Weights of a small self-supervised image encoder.
Data: 97500 training examples, 17.9 epochs.
Rows from block 6 of a small self-supervised image encoder, named by matrix and row number. Rows with one number belong to one neuron. Each number is 500 + 50 x the weight over its row's rms, rounded and kept within 0 to 999. All counts start at 0. Numbers have three digits each. After the name is the row's rms in percent of the matrix's.
After each neuron's rows are labels from the 100 images, of 14848, where the neuron reaches its highest value: "top examples" is what is common among them. Only what is clearly more common there than usual is listed. The data: rendered scenes of coloured solids on a plain floor. In brackets: how many of the 100.
# fc1: MLP up (model.blocks.6.mlp.fc1.weight, 512x128), inputs 0-63
# fc2: MLP down (model.blocks.6.mlp.fc2.weight, 128x512, transposed), outputs 0-63

fc1.48 085:531542537553500521554451519535489568482530531535484477546512495545433537526433419497475519389628480538509487475489482480580573551514414543450553545545463514378519491492490564498446487550577500
fc2.48 084:516416404532501494433534564442420431523533530436469465492510544590569471468537559562529526513431573443484527501557582542514511474489498483576523432465512588529481403629410469514535562529423426
top examples: light from behind the scene (56); yellow object (52)

fc1.486 121:501508623532498540579546415494422492500566417540552476484503503467461475589474467537538522541475521579566554507444490418505454412453517517546596506526448435458465398521546451476454497470586629
fc2.486 111:547483507451494453477507523535597523495528590465574565534570488534531487446475481469502533521462463532458463532564546556336469570574555432489504473495503497472499612491512542568444531524379475
top examples: pink object (59); red object (48); count: five (41)

fc1.483 095:451441511548479557523460538515468563529471388455538621533557427577454431520498526461525458503516465444459516532509477449460505375406568480470376521444554512542473531535503588474538490543522404
fc2.483 103:420512458425579471415431481364503497486494450598518387539443455515455614434423467505462414479512512490530494501486565573453530507469521424517560471545515503473549551503493478500498520508494531
top examples: light from the left (53); count: five (42)

fc1.367 090:524532485576465548499538488525502501506504415511449470489503497477555517546341493488530524514514514430534474532532524581571522426573418520558519537442480512548471396527550452409565565468467504
fc2.367 088:517443413479637525497522520582496492545467564583549560464502407459473436446557504413475538512524617571458546497546494495453510528455571512533418567409527470482459513546394473568419482486566540
top examples: its colour: white (26)

fc1.186 104:421495504507495475422573501586512467498543519520495486465480597474468508496449415416535432468372467474588523507426450542483473541532523519604532580500485497462522519490526502404502523411552474
fc2.186 096:483457413551460549477522557475518527433498617468453547454432567470488462504440574521509489435464496435609532544522508519505557487492518523454516542443514522538593455463537591510477569577579490
top examples: light from behind the scene (79); green object (61)

fc1.393 100:529507505447476572528496460509433475444563462493530498485465384511469519453510535579552383509483494558568527502355448544528496503402537489453506425473445456474411499468543556532542621541501493
fc2.393 099:563477442411479550552510494537562555501467478489638486471434531540417509451453525477442486530561519462537535415506478532510526466528527454520506462532517460450504459369484543574511449518545521
top examples: teal object (65)

fc1.102 088:504514531535464512512417469445520470450399549536580572510435582514456486459498566611457537592550406532484499503523481543382504448511590442533379545482561494519528428556546469444450501448614459
fc2.102 102:553548497473456549383544497507459501527466587511464486488514467543487501495517548470406608532515568449544363493494522526457424473507493501575454491496426424538520431561537470523522584577583486
top examples: red object (54); its colour: red (28)

fc1.333 105:412500518488421479433500420405436561539539476507421567422531518526455466536515379476425424519472531584507532529442545540446551579439544535445456539523486591456567555473556464421496527561508491
fc2.333 112:490537487442536545500529486544531523427512580541537545564463501480418529480472518412509447426481492509484500570547474524465463563524480512580576506485477457506512489497474477520395589563462507
top examples: purple object (74); its colour: purple (43)

fc1.373 088:414408596508570584551468484381610537568445535494548549457476494516623488542474452501551538515603550437520499438554424521471464487474450568484523525469478487523514505445581461477418458519528516
fc2.373 088:517513476446530400393480528435499494407521493456497516528473474563514452530519518514528448553549473487477542463497524570507483485443526512461411446534545539385510590464410563464599466442463515
top examples: blue object (52); its colour: blue (33)

fc1.275 101:551442453556465547518451541506539545464483535463517517593529514466436541544556437512501484499396587476590486551535419468503548482467446543426540586562541523492443530524538458563440433542526451
fc2.275 086:614520507439499421459504551474501545509539529409576455474493543486593511556527569574527498470511536470467549555565610458585420539481571524464511555491418492502575500478472529410513559525494483
top examples: light from the right (54)

fc1.460 121:551459447455507551514492540448446512449426577556472529516430491512487499551359483570455447507474448448589431519545526538511436498436570577532473507393501520490445560425409507474547483477484552
fc2.460 137:593461586483428538523502478470543478515569494479543609543483477422449473492491519512550472542525429572519569390553502570454539383533504421423502430562444469491608564498444559565505505462449508
top examples: light from the right (71)

fc1.165 102:496466563496496520440498426540415466426590445530489572480473497449540509486458498455539516470478582534490493473408570492491535499596542572604484531403474615450521399469475450478538499444592600
fc2.165 098:466568429494485505558480560430491532593532558533647529514561464488461511484427419420540465496517478483519422541517522528488483555512525461361460434492526474407542569493455523481476559552486448
top examples: pink object (87); its colour: pink (27)

fc1.136 083:478443519592484512509463507530608474491517400485524457605481479430481495469544494468524440429626516456443592484442466499548488451591574582416556525498550497490536573511402446542491514467483502
fc2.136 073:523604517483511499468529588510370467495475593554533550411558514435483473548421553504456531480470476455533423473608557438518473475490446392501449363459530512471552478459514479536538558460570515
top examples: light from behind the camera (58)

fc1.139 102:469430438450384419520471497488504488496409487500377568543569407447467476395450549476548521479440458483489472450557465504483470536547508568483527493483605533510422475478513552465572483522469510
fc2.139 093:492486535516549554395497570563394449459510595522538434454542487414472528565549572508457429549505500464499467561500437492523478483458524437537495529545430415421450474462590408640506476506463591
top examples: teal object (53)

fc1.41 110:432588455603468460430521508504558572473527503397498471527467609513544560467476482505538458599515529539511616440527509491444477491501467555514486530558423515500481466547633510471402554521466477
fc2.41 114:532411541475507506514547468601460497450544509521491523427531374513477384451520563442559468445457466546432480429507534444535482502470517406413444492548522517489577623519422480565494539498540504
top examples: yellow object (48); its colour: yellow (25)

fc1.276 121:510514559506467498481468425502455461583520464464582546497362445545549428557442549517559467526490434441475505463532454600494531509413487522564533549474498463563558492559501480558562560462552469
fc2.276 099:471506509482480448533525488475451514484620454463485514456542495499542566555565486490438560484511573477486576485604512573472550539584441425510431445500463523464535493570406537533615487496524512
top examples: green object (48); its colour: green (27)

fc1.379 108:468469450531505482469494504542464520565542498549431528483553440563410504498515465471553613463517497516518498475499507535476469484415489495513508504425484404555519513531613551463447592546479585
fc2.379 097:538497445439497506482540484426549558436502484480541500429433479609515511538540546468447434491427558487543514522568459505490596462482400425493434534516546459507434448480400467522564417437490487
top examples: chain link (40)

fc1.472 082:426528402430482484494507491432491491485463535476393516515446521463433523460504452516498561506506566558532575483492396520432496536556504463446542542607473510495527529576643541478567525569478541
fc2.472 091:585509586490572565528518498552487476449614491568563492546578409498459588448461562460476569531594490523472544430489475456538469475521458609568490411416557425445468580410564462473473528557455498
top examples: teal object (75)

fc1.30 119:502462519590487576518451510444515487471559521487578487489467446678501408515429523535533545514558464500520493495504544538530429483518433388563487484623551549445540500524493542464434538486491428
fc2.30 106:531523514453532414494545541514467550497487584543466463569587512466488549456528573508455446426380504547598495614375524408420471515499484480443571470511463519535470517513422473519572589575519517
top examples: count: five (47)

fc1.107 134:383613523488567521555444540535555494443532484578429481458483384426540576546544555509544527456504463473522505518484502543558517515525456477496473519437488506451389617469493604499483500524531578
fc2.107 088:622509508510398449530508446465458436539458507388478501537551606529474545525421457486418481506546530492513452452484568471519492507445562512478490556590399543460558450499492423525495486529489498
top examples: count: five (44)

fc1.122 107:511443453487501516501467520466423541411374571403469458471471508498527511434483511525490438465443461614539516541468447415395533476403495545586494532438396492520476489381569533408518463442456516
fc2.122 136:461487403561557503499464525438491472461449462544474439533441428520487438565433527528452585481502480456522457432471505553524472517463513542589426492469519516522447540634453538469525560498447518
top examples: black object (93); count: five (46); its colour: black (32)

fc1.269 150:446508586503445592434430530436513447588428518585528501493444489439457518536578469463412563460523474508587445552453502531527476494537434605491534432551592547498493488454546459465493594432522516
fc2.269 110:546443494434510532461590500602464464487539537491387503448576531550534415458445544443563445510541491482438537534465525461540562534375513483463441424491440538538492449514543609574468515471462482
top examples: yellow object (68); purple object (53); blue object (45); count: five (42)

fc1.113 099:466548518459603431498511487508446508575528501492470521570523406454461536426461557442596422438478499462546506550434573519531555511451489607438511495499392441430485481549568525516472558551476486
fc2.113 098:448441552480451515508439446437480510393470466510490496427443530550437509517483505551477532501528482536501503471518487537425332496582542431514457510577526407470470528479488483450533447480544515
top examples: red object (48); its colour: red (25)

fc1.451 087:485453526555494618423537534513474463413532464488516516571682625506487439509411419482467546469524518507495509496484510445439629487550469509483533438444488471469445471530489540509427493441521510
fc2.451 096:395501506474517442527540417411436533577463522511467649380464560488536493606547478540504516435481475483514502492496435559521478446515468445602439492495545516590419487511531413494451523496591458
top examples: green object (86); its colour: green (48); count: five (44); disc (32)

fc1.12 100:506512424497563536418549533583542485418477521536530470575479495499540502489478528541509486538533572531506465531527489461502494530482420483528513469564607381539436534501567541507524545520465453
fc2.12 108:452468599521514590523532376477409465621476549540473469481545507564497572602453483429424502501550481482433565529591552489443541479546520421518475438398488478526548540586512499544486439543499563
top examples: teal object (85)

fc1.226 094:551534452564539544520463528463659480520433581499481461462558486489472557476466524557425456510553508441532499478514391548416494502470484426462525513499473493530522584587527577455423474516573476
fc2.226 094:531614518392419540472451540481486454512508468425603593518487556499489533491542555530533491489496545516482425471424478455520561449494490567583527473447535471436463608497513443543517499419329524
top examples: green object (81); its colour: green (25)

fc1.140 107:499517610515463490453462462505475421459518437465465461451481496442568569493603497585518496503544460581488625472511452474489527521489548533430576557467453505449547459506584474463490419535450488
fc2.140 105:577448507611521497468518517479671547536516507517531514487555452459579397465523559480491548545547493567471530516548483521432522414501495486389430408474450495484534474413467545488461500516563530
top examples: light from the left (58); purple object (55); its colour: purple (27)

fc1.178 112:473499501448533416517494473485458485544628504541466481414491456430506461545522501505512517452434517405503511443517605622428472548483540482473444478567486579480565502480473544474524445482522513
fc2.178 120:479495484563537533514467472423457511609492578476546446483467480487568619510438413465430494487472472425410580546580465507430465522549504506451440564459491542529571546471595513533497507548480523
top examples: pink object (94); its colour: pink (36)

fc1.104 090:414436483523559405468520462567464512472453471442564485385576495521564530534442424548446501472534604508460418517523514532530511511420497514513510569445507415504461577537508480491445463495467431
fc2.104 098:431549487462509514464473471615472601474557443482531491458520491516511437492559515528469510460478426484491513499441456565461505558504559542526582606398494406495559482483457552578536452516513537
top examples: light from behind the scene (54); disc (41)

fc1.312 099:432577473423427604473512576538483575411526488422543559494537523535536440465473474451496422500482594524537585408455481501562469528489555609552504544564516523428524512479540521544507458463472478
fc2.312 101:527498491501579454559509489441461407601484542577454524400512511563544609576476459455480524523501447453545451534554441562508426469528438431439523487480450554603570568541490528470495503568513474
top examples: light from behind the scene (69)

fc1.406 079:623558440506506533410515506566505532540499523478523518516515455575493529538415505520503522449580499502473613487537544477497504456464467506501489539459459521457463433393512553529519588486478585
fc2.406 084:407447519500467556561520494546549555531544488547442555455559526403468466426583568532451491581461503502538447589501470474424590550534503499490524526466562558464460587599491450560472509568574467
top examples: light from behind the camera (73)

fc1.354 102:542489523561485479527531578537524585512455559496423498506478463552424580412464437477520394421437558464417494469489488440425618472464511507493489539516496484490399483457545475466446414589482538
fc2.354 110:450615547466382535461560528470466497511506482482509512558486579513481449463573547519387587515526524567575513541460517463542516569453452447498549483520433417519496535500475451422519561508451496
top examples: chain link (33)

fc1.461 091:518523581499499499438484573547537483536444515510535456454525507452500434515550539498522472474530508449450557596524462470553464548448477492443549453489504514425552563536494573530456319513482493
fc2.461 103:514455519532407521603593467405566515540576395549426543432431558473490513524471531474495458556480509515428534522493539443490528411500424484431418511465538420413470502570558466484518552443552617
top examples: chain link (33)

fc1.121 139:462501440556494569464515537435532513623459504513424472442560500428482423512543441472472490532466539517507612539501346491448461515534482441601513556572485453510472576538534539453601560528525464
fc2.121 124:481482483464490470541470505480517530459485544441571531462511389509372402516392452487517495442531511507478392506459609483549558502504609529520530445515498532467522473460443547528463567583542477
top examples: orange object (61)

fc1.191 082:426535447476427576481460440524497510441488526503487520588464510472495452482579436645472534543491474556520527382453466442456504563558536443565576531482477573485520517412421485511528454538540325
fc2.191 091:514513469475410526383523538465554572461650336441510534492528436536588445489500530392521480492497513536515456461482565545617549542557487468497561455429452480514496462538540516536461482500449573
top examples: blue object (46); its colour: blue (32)

fc1.441 100:536520509474463569474514607589421467512588484447513502495499415478551459442537524470551450509409516504587511434444507501509510472545457498443559548490476552465503385479468485525490568548481490
fc2.441 096:523577452402490408447465436504528448451487517465517414515561531446423430561580461448575458472540516411501448490596511460492413585496509489496448535476516504513531480471580485503503509567495554
top examples: light from behind the camera (51)

fc1.297 087:514507506493467503444400576497514396485599588490495472528519496513452521487466536451504407565467502513503583550547547520464547511419510522519515484466443511602491470483561522475490427456503459
fc2.297 133:472486584482391555430526434513401519448462471479405424553426477479519427478463551633451543499484495545429554536402555409464485527450523468593468520428420458554522516457557517506561491513471540
top examples: black object (45)

fc1.111 099:547524459507527505452465449590505527556524463412545521452532494533515372487540462556565468492517496482581465430517482572495513449585505575404491534538447398456435597553508482560443493509566602
fc2.111 102:526560485471584552440442486486479512472451522479547513555538535548510454513488512505550474561554446533484424541492540564553426527398548483568571420441474564553445460449502514527532422509431509
top examples: light from behind the camera (59); white object (50)

fc1.47 078:610505570471450484423498404498468550520560476457539499582519497507478593442568475391509501413486499550476413542505646501538499614535542530498494443489559494515501546552564502486399482484542537
fc2.47 085:408515420552500425468442441502509518416424489566449400444481432377439562524467515544556459577496606497455536479524521530525515510523484502514528569545385467422494492526469554484597517583598544
top examples: blue object (54)

fc1.445 105:494517583492421524612476494460549574434454620488553504508516501524556428487436485573505476510428578621558485529559557479496544422475569446423483465446481555435458466526535559471517513506395483
fc2.445 101:550497500481679439568493440523442514653448411569561528411545522461479540497535503506576443521543503499520525467501426495473523531524512525432551420571479498553473496522516548566477467481498513
top examples: light from the left (62)

fc1.181 091:485523552553563395472411512536425576431513489452516404515370458534482510513489525544549537551464514569513511500432444550582477483451644506522535502422531556519518480506479591497476557482514474
fc2.181 091:546500503484547579464400477436470560510515439532436494519468440459521485629529440497521503543447524524551535601486506509536471465506458517480354478528548480481468546500516373531459499504457479
top examples: light from behind the camera (59)

fc1.21 078:532610437506502475480507518461554559556516526442430431509497474524521539544424587537464485422417548521462465531418455525513517569380477396528565456527547529563490468501602449536580490569461496
fc2.21 077:491477533477494552452504484611483432534548467575595584576515539496522527433676432549538494575543462499512564462596578531502490407549499602456517489512455488472542479529390541444489515534493581
top examples: its colour: white (25)

fc1.195 101:555533575481526490410502546546448433420520576474465557514462531555508570499453553588555556538452496488561503539470501468476453491495513507483499591565458525437485586522529465547472605496484539
fc2.195 100:481476463497458491466498489467504536560479528461562491531440460498560429438555447434410452515635508493477526494514390534514399628504498542475605482493552547489568439491449528494466489444501487
top examples: light from the left (50)

fc1.242 075:598510458656519464440548532406600513511573465406508477504538549512513409550497472508456532574518501511523511488526528446601520523441501432510460526476500453514612484460525473463485401482473461
fc2.242 073:473501495452528510533533459517401515567415460461477564466518486548506585520511504480473569443520495509524509421426418499492517471563498456540607456448549516552465493569520473524516557548482506
top examples: hexagonal prism (31)

fc1.412 098:521543459468557475503508637523502498570505441411450548499543542499503385601533440486504432624487458540495561589505507541503517455456495541502451571417485505537571512468548514427528509479436465
fc2.412 100:471483364578417453509526522548429584569513511619533428538514414472463586456449515542519511479509530563505382459432504492448517491428422393497515516445443530537522497564375530530484472499592527
top examples: orange object (51); yellow object (47)

fc1.313 083:480494558587505516413447424499488597547505472571547432468535521559544432507575462581411500512435467499431469450541493491489440484478489531470394588492430541437423544546478506576528518430476513
fc2.313 092:453506465435449453526481468436566498559588440572506467631534458507447559413481528527566445516525464484492529495485513510443467506571327504438535528531520434479477543470571562473513479574466588
top examples: pink object (50); white object (49)

fc1.264 106:562442612514454539469480470482444527556486418554577513529521423433467511614574418486487556503475515543555496508497461553491428528559519539512488417470522534473551552395584490418490533473591560
fc2.264 106:418489454458541537449579474509522475529518494527454502418485526615488574461540496557443479555478488523380510447615571492479504534417538482423421500427492495578562540585455486604508454574503511
top examples: purple object (65)

fc1.215 079:511485489504470548471530454461506517562561544587522472503517530538458512415430517477530460486469579515493445580529528496502466542463504509462490500566449461536467513518441462615402515559452496
fc2.215 097:507516485425508493430467494602610503460494514385526455450502415518449418557447562531500515517484510530419449461605533411533507542503528579463493518507597442552540473488581501463565512504524486
top examples: green object (81)

fc1.347 075:536546522551552449518462477623501486523566480553418606418465454479412555541514522486378500469521481453462572529514537549530597423444492529460437504416538515480539555613470427521436501509494518
fc2.347 083:500466550580560516514490594488485550523393547528474531468447482480538497544431480397547492426495544547588468510486540370458493531482461547520445538553461503518448461517561569482470462487539490
top examples: light from the left (56)

fc1.6 096:547460540548522528439495571507459642491480508449556534608442496468513450530477504530580469467523565412543475579483491505500504446553549516529462552475439541406498504420560615452595461524518519
fc2.6 099:509533404532603537524441530590539460459531438534504469499503507479490554476496470430475443560447485573459472366494440510562396525503473523400427509572559424478421545565520513492495508448434467
top examples: black object (45)

fc1.244 090:458544439607471561481457416459585609449514536540557480536435560468528511472441476381381494528484455566490539517441595527487560495474565586474491402514484491466491491506511450530474479439526594
fc2.244 088:558517450464507488554483429511363518536409453485549460522421453558507548501492440516554384510534533479528505472456395520506489509534568479557441546467577546506532494530604479499459490483538459
top examples: orange object (50); yellow object (50)

fc1.182 112:438492549450524553438574493549484565588390408397594597472476456482536503431498527490467458477470523439550470482445494472488463454531544495462449469517444409604464472557470552556528376450447535
fc2.182 103:516502438535462445531479520424495388416506533502488524475523504544448474495532505545550536548502470459438547514508546529480515535465469451511451598522479564530534477482443529502565569466507459
top examples: tube (29)

fc1.247 094:539542567475520453530529583546501499451485445469477482595565473534432529527475470416546394535449524444511481589489510442536582468486434555529441505442581556527454495449518516526480524502497555
fc2.247 105:468478545424470525396582447425576482576580538405437487442461513482476445446481546523498584505423551551504537535484433544443486576561515503410583473488479516453476511494482490498556539509455436
top examples: light from the right (56)

fc1.394 108:507449587557455486497459468424451552370490434454451576451403461497507504547474422578462515522519517503545615368558510556469469509472460492556465506502526440486572596507525546526511564529557478
fc2.394 107:430491476487551474517444478491624429481414568541583548455547492551514562460554551597481553495503554426482580508434460507522534487482440547435522462530527495583484433418510498528491489509511517
top examples: hexagonal prism (31)

fc1.253 076:572529536437586514551546524447451555440483459490438459485483557550508489474531461535537472423448504555608587482510516397556470559534449483420445480476492499506436561517479605500535532530567574
fc2.253 094:465500446492511500487439518568487507557490451570506492470499461392597520476518613573493530528540550549415531522442548585430535523594548522542548460527426396527524479488528432538490543537538490
top examples: count: one (69)

fc1.449 079:438458490544512525535453521479545573467574541396603467551536483537540546493475413542477527559482484516528600474427479488550486527490521527494491561537477464520472553474532559497505525483551510
fc2.449 089:482503453465498516387476553446428550490480421546413459478547471413558458493420608537480518606438456527496499514489597506529509414513518448496482519417476428559578533520534488455435491552499481
top examples: count: one (78)

fc1.180 104:467483529503463553492513553518560495498593515377460483490524562600456508567518493562472521511517457540551504473521442553551492525446429516523483386517576521544559489411450491528511442460412381
fc2.180 105:561507515465523503466400423458416594498450520487444437514483475410522508508588400451460593521484459423450447490483535485378487544577448489438479532581456419483499508615493542523482477552490538
top examples: tube (30)

fc1.100 086:476551547468540470373471527497462511407520554569544486569485501434477505526403446487422446486515459455562411519561442362493482468538470385545550413496491455464454535535497552524553585615613413
fc2.100 102:537467547548399505412382474486589567460489513452511516506515498602489497433534529581481461450508460544508458520470566455424493427524517521496522482467458600450499351531471459524525597453486419
top examples: disc (39)

fc1.160 099:463540432472446523490449511500502446533621551459461590440509535480508544548504535492526497456545580467503479624526480529453550420481470436479604448476580432538427530486450547478532491572538520
fc2.160 095:529421583580600516547563449516515537581445464425494462471481463530494490472554427464561580586535431491426512490557518505478434466568602463512480527486511565471528493450452409554506530522491464
top examples: count: five (45)

fc1.463 109:376489422464487454449501550526412454480630513451506494422459533534476485468502499466590485357468507482488581405513520583510512533502518579511398493442420572460586497430495465525513528535493503
fc2.463 096:492541574516466580401456408412441493582543532479431498440516447499485491486523451461437554486530473477453365560488513443462490554507482465431439468489587495418555496472531467443550419540498570
top examples: purple object (56); pink object (47)

fc1.130 100:505486486497525526478346503508495534444467523578584480509620452490594589444431467540407431446543541494480534512464568519499396609400522578547525620594460461529539459497556577508559522500525478
fc2.130 094:482508415514513537420509579539615498521433521501438491482476524435437439508620390528522579501421454569458523469623481478536460521519545546452403492432418470469501521565537461425476558442487515
top examples: white object (52); its colour: white (27)

fc1.201 099:580464369578525496424492460576497614473525430573510540567535612553548463508418504440492582502524550485563513562509471551489410534465615464583525549458565490526523506466501511442530403583480496
fc2.201 102:528486537600513480534527511551536484503411512462467421517463550562477499498456459530463450576398543572474440482408484480516552442494469546458546501537441596439514570505517540430530539466567424
top examples: light from behind the scene (75)

fc1.194 110:433434484543516582551467528509535544480463512469566559545418496469446469474429472481488607452520479421535505501410481448514570495503544504572511513453561493515549397515490403488519493395490583
fc2.194 108:467513494624417537565504454525443500528453562588411426532509479474496575444465447543481517524500533498551417442597546474540509475541457485599566523470611480492524490546384503560516440451512423
top examples: orange object (66); its colour: orange (25)

fc1.511 089:433504548497486503414458472490532495425550559494535474570549511483506581512501531508533467521513565506416511503439564502551425494586563479437546539536624534499465408579542549515515484458619520
fc2.511 102:505498519532513516473450459523540563575533484561468475494456507480503542422513573522435560470621430567579498580592472419478554504521553425480484478502492543465554471521443532536599512584502459
top examples: pink object (50)

fc1.316 089:498445493483396468506401497431477532540526466514419549588518641517471537581488482525479564541441550480517471489524477620460481508476514492529490466598536523534507461469514549531522515463512506
fc2.316 097:531518487509475528438547432604601459472469510541554441494522449396494530450546501494566471478490517534509530484485553509480580500516558422471472527404511527471527410529485465495508560494527540
top examples: count: five (42)

fc1.73 083:527445548472434472415434496593492463486475544496430382463535587482434411543512588470451400503552390484478513481584469442562499512525471486504512409466496579516518513475448595434416470576500488
fc2.73 090:477555442509434570534463488406452400416460431416540459501427469504512427530514481578480541559463559631540494581400500513514462509460452565527545463457529447516448512492522543469555530448468571
top examples: teal object (57)

fc1.478 136:580644501579540509557466471459576609594412515524598473566598544528497442523528604602419526549535483496446451589527536437571476425402498528454463513494556477495448518494512529501490474512425464
fc2.478 115:453414501535479429484530556496464446552534535506464504392416413543385493578519402452541427438503473549517522488521478504480512568548524525407441537457433539517442504465534534476466587574601464
top examples: purple object (62); light from behind the camera (54); pink object (44); its colour: purple (25)

fc1.332 106:489481549472507515407569626378500432551472649510486509449488509533541480469515562477591420447470522468482535446473527561490481472411541546475494556400465508572499468502531484511560462477468529
fc2.332 106:544470605509521444527523534458499570483424431524504496593489455449502485524516429450505480552461441578479452492533481546554574581509498586405519591451486476489491545434423524534406591473520549
top examples: disc (29)

fc1.155 088:523502443526521466472469448479459551486642595516354507518466493534456499421487471532480498512458534605552452498432479492533558462470447575565557520455513500465549456484501467574563522510464426
fc2.155 088:488402599516558548538549551506540495496398453432666534534442554504518531539591491447560473426578522417550538497564524541490491508538498481450486499500409517525432539476423530451393491526532482
top examples: blue object (74); count: five (43); its colour: blue (27)

fc1.105 090:452499461572520479465491493454488555466497444464569488501483541488468488456449440616541428632465457421502529460590482456589543470487464539510483487576422480474443455506567469470468477561532513
fc2.105 103:519513566507492506469460508475474556543463614502538443563537545553515458487577571389545446515466533591516520496518568429456568497485504411566552508421545464543471432474509451418450500470556506
top examples: light from the left (51)

fc1.455 092:549407572426442493518525461447368510508460522562498501504551511532601424493436435522592453606506467447509554414591484559501478510472561509576524515454412495419461515533528488491513499463505474
fc2.455 100:464529526536558491524494469500531510511583473526573472513494503492568549542538542516609438462483509561466444547435477474405633474529488536514388524581480543598427399572498480549443504445456488
top examples: light from the left (49); its colour: red (27)

fc1.88 088:552486493577463514532538505527526491483400563453497532565497512515493519499469520502511490425485411450473394624477474434541514417433517494442556515465480402551420537518430507441482485598554551
fc2.88 089:413544522522506501466426400529448451501643551526442521449447423511468566468532444463454433529471622535415506445533511551562460500547519500539481513513483502516510472497477472602517589454502465
top examples: yellow object (45)

fc1.36 146:569648445458524487472451364504499486391490583604475536466447544461483443477561514433504469436627541433436512508524460492463427501444498478465490462495506483561627544548547497420489520450587538
fc2.36 099:598473491517495552578596577510508487560517465542453397552400500540558446599564514533531586582442455578539528527506478472503485487560474494468509505492526546549439423458494443539453482486450430
top examples: count: five (45)

fc1.465 116:606563471582577556493534494396503497461540421546414524462475507468527435448511491580412603554590583486526472522597574559585510540543446523511475564533580467537512481491429442456442519510480521
fc2.465 107:473552524602500569547546475520608528589333509465511542472555494469475498467438503468475464529424487508523493566488544520470510500391453517476515506454465458450453573508561492516551521511612537
top examples: teal object (45); chain link (30)

fc1.359 074:523455579483439493568491414482436466614585489500518447450513506454537405467564425543462478434506498388507503558434495579537498458555461511535541495475488553468487598621508556523548456463479501
fc2.359 091:417532431472510409396469489406539517492454483492409450476510470523540506578494460505488548536424503510467545438444494463350481547462536527468460503521542603439464480359525511423482559562547492
top examples: pink object (47)

fc1.387 103:417509521528476507438572525506479456492495501599481532504521503510551547534500397626517464491479559466524602421552486486378402588568510525585432454498554491412485457426430542559502478553500563
fc2.387 111:524528461413497462505466477493484547455552468429465563429494384461455512467439478409432487536547488522458416420579456524571514546534509544437446546495566552451498487469459485471540489499500503
top examples: white object (61); its colour: white (30)

fc1.20 102:537598464498461501445502479381611497560484438494434537539501575583506483446609470525506468500443495534522518498493483504453488508411578463392479511568473576519464580432441508492508512570582524
fc2.20 107:450457517539606467637460484563427579516462523506549534390510496471499533582444438529501557452446493471554516507635563521393467552583500520542538540425525471501549531587480398493568525476424495
top examples: pink object (96)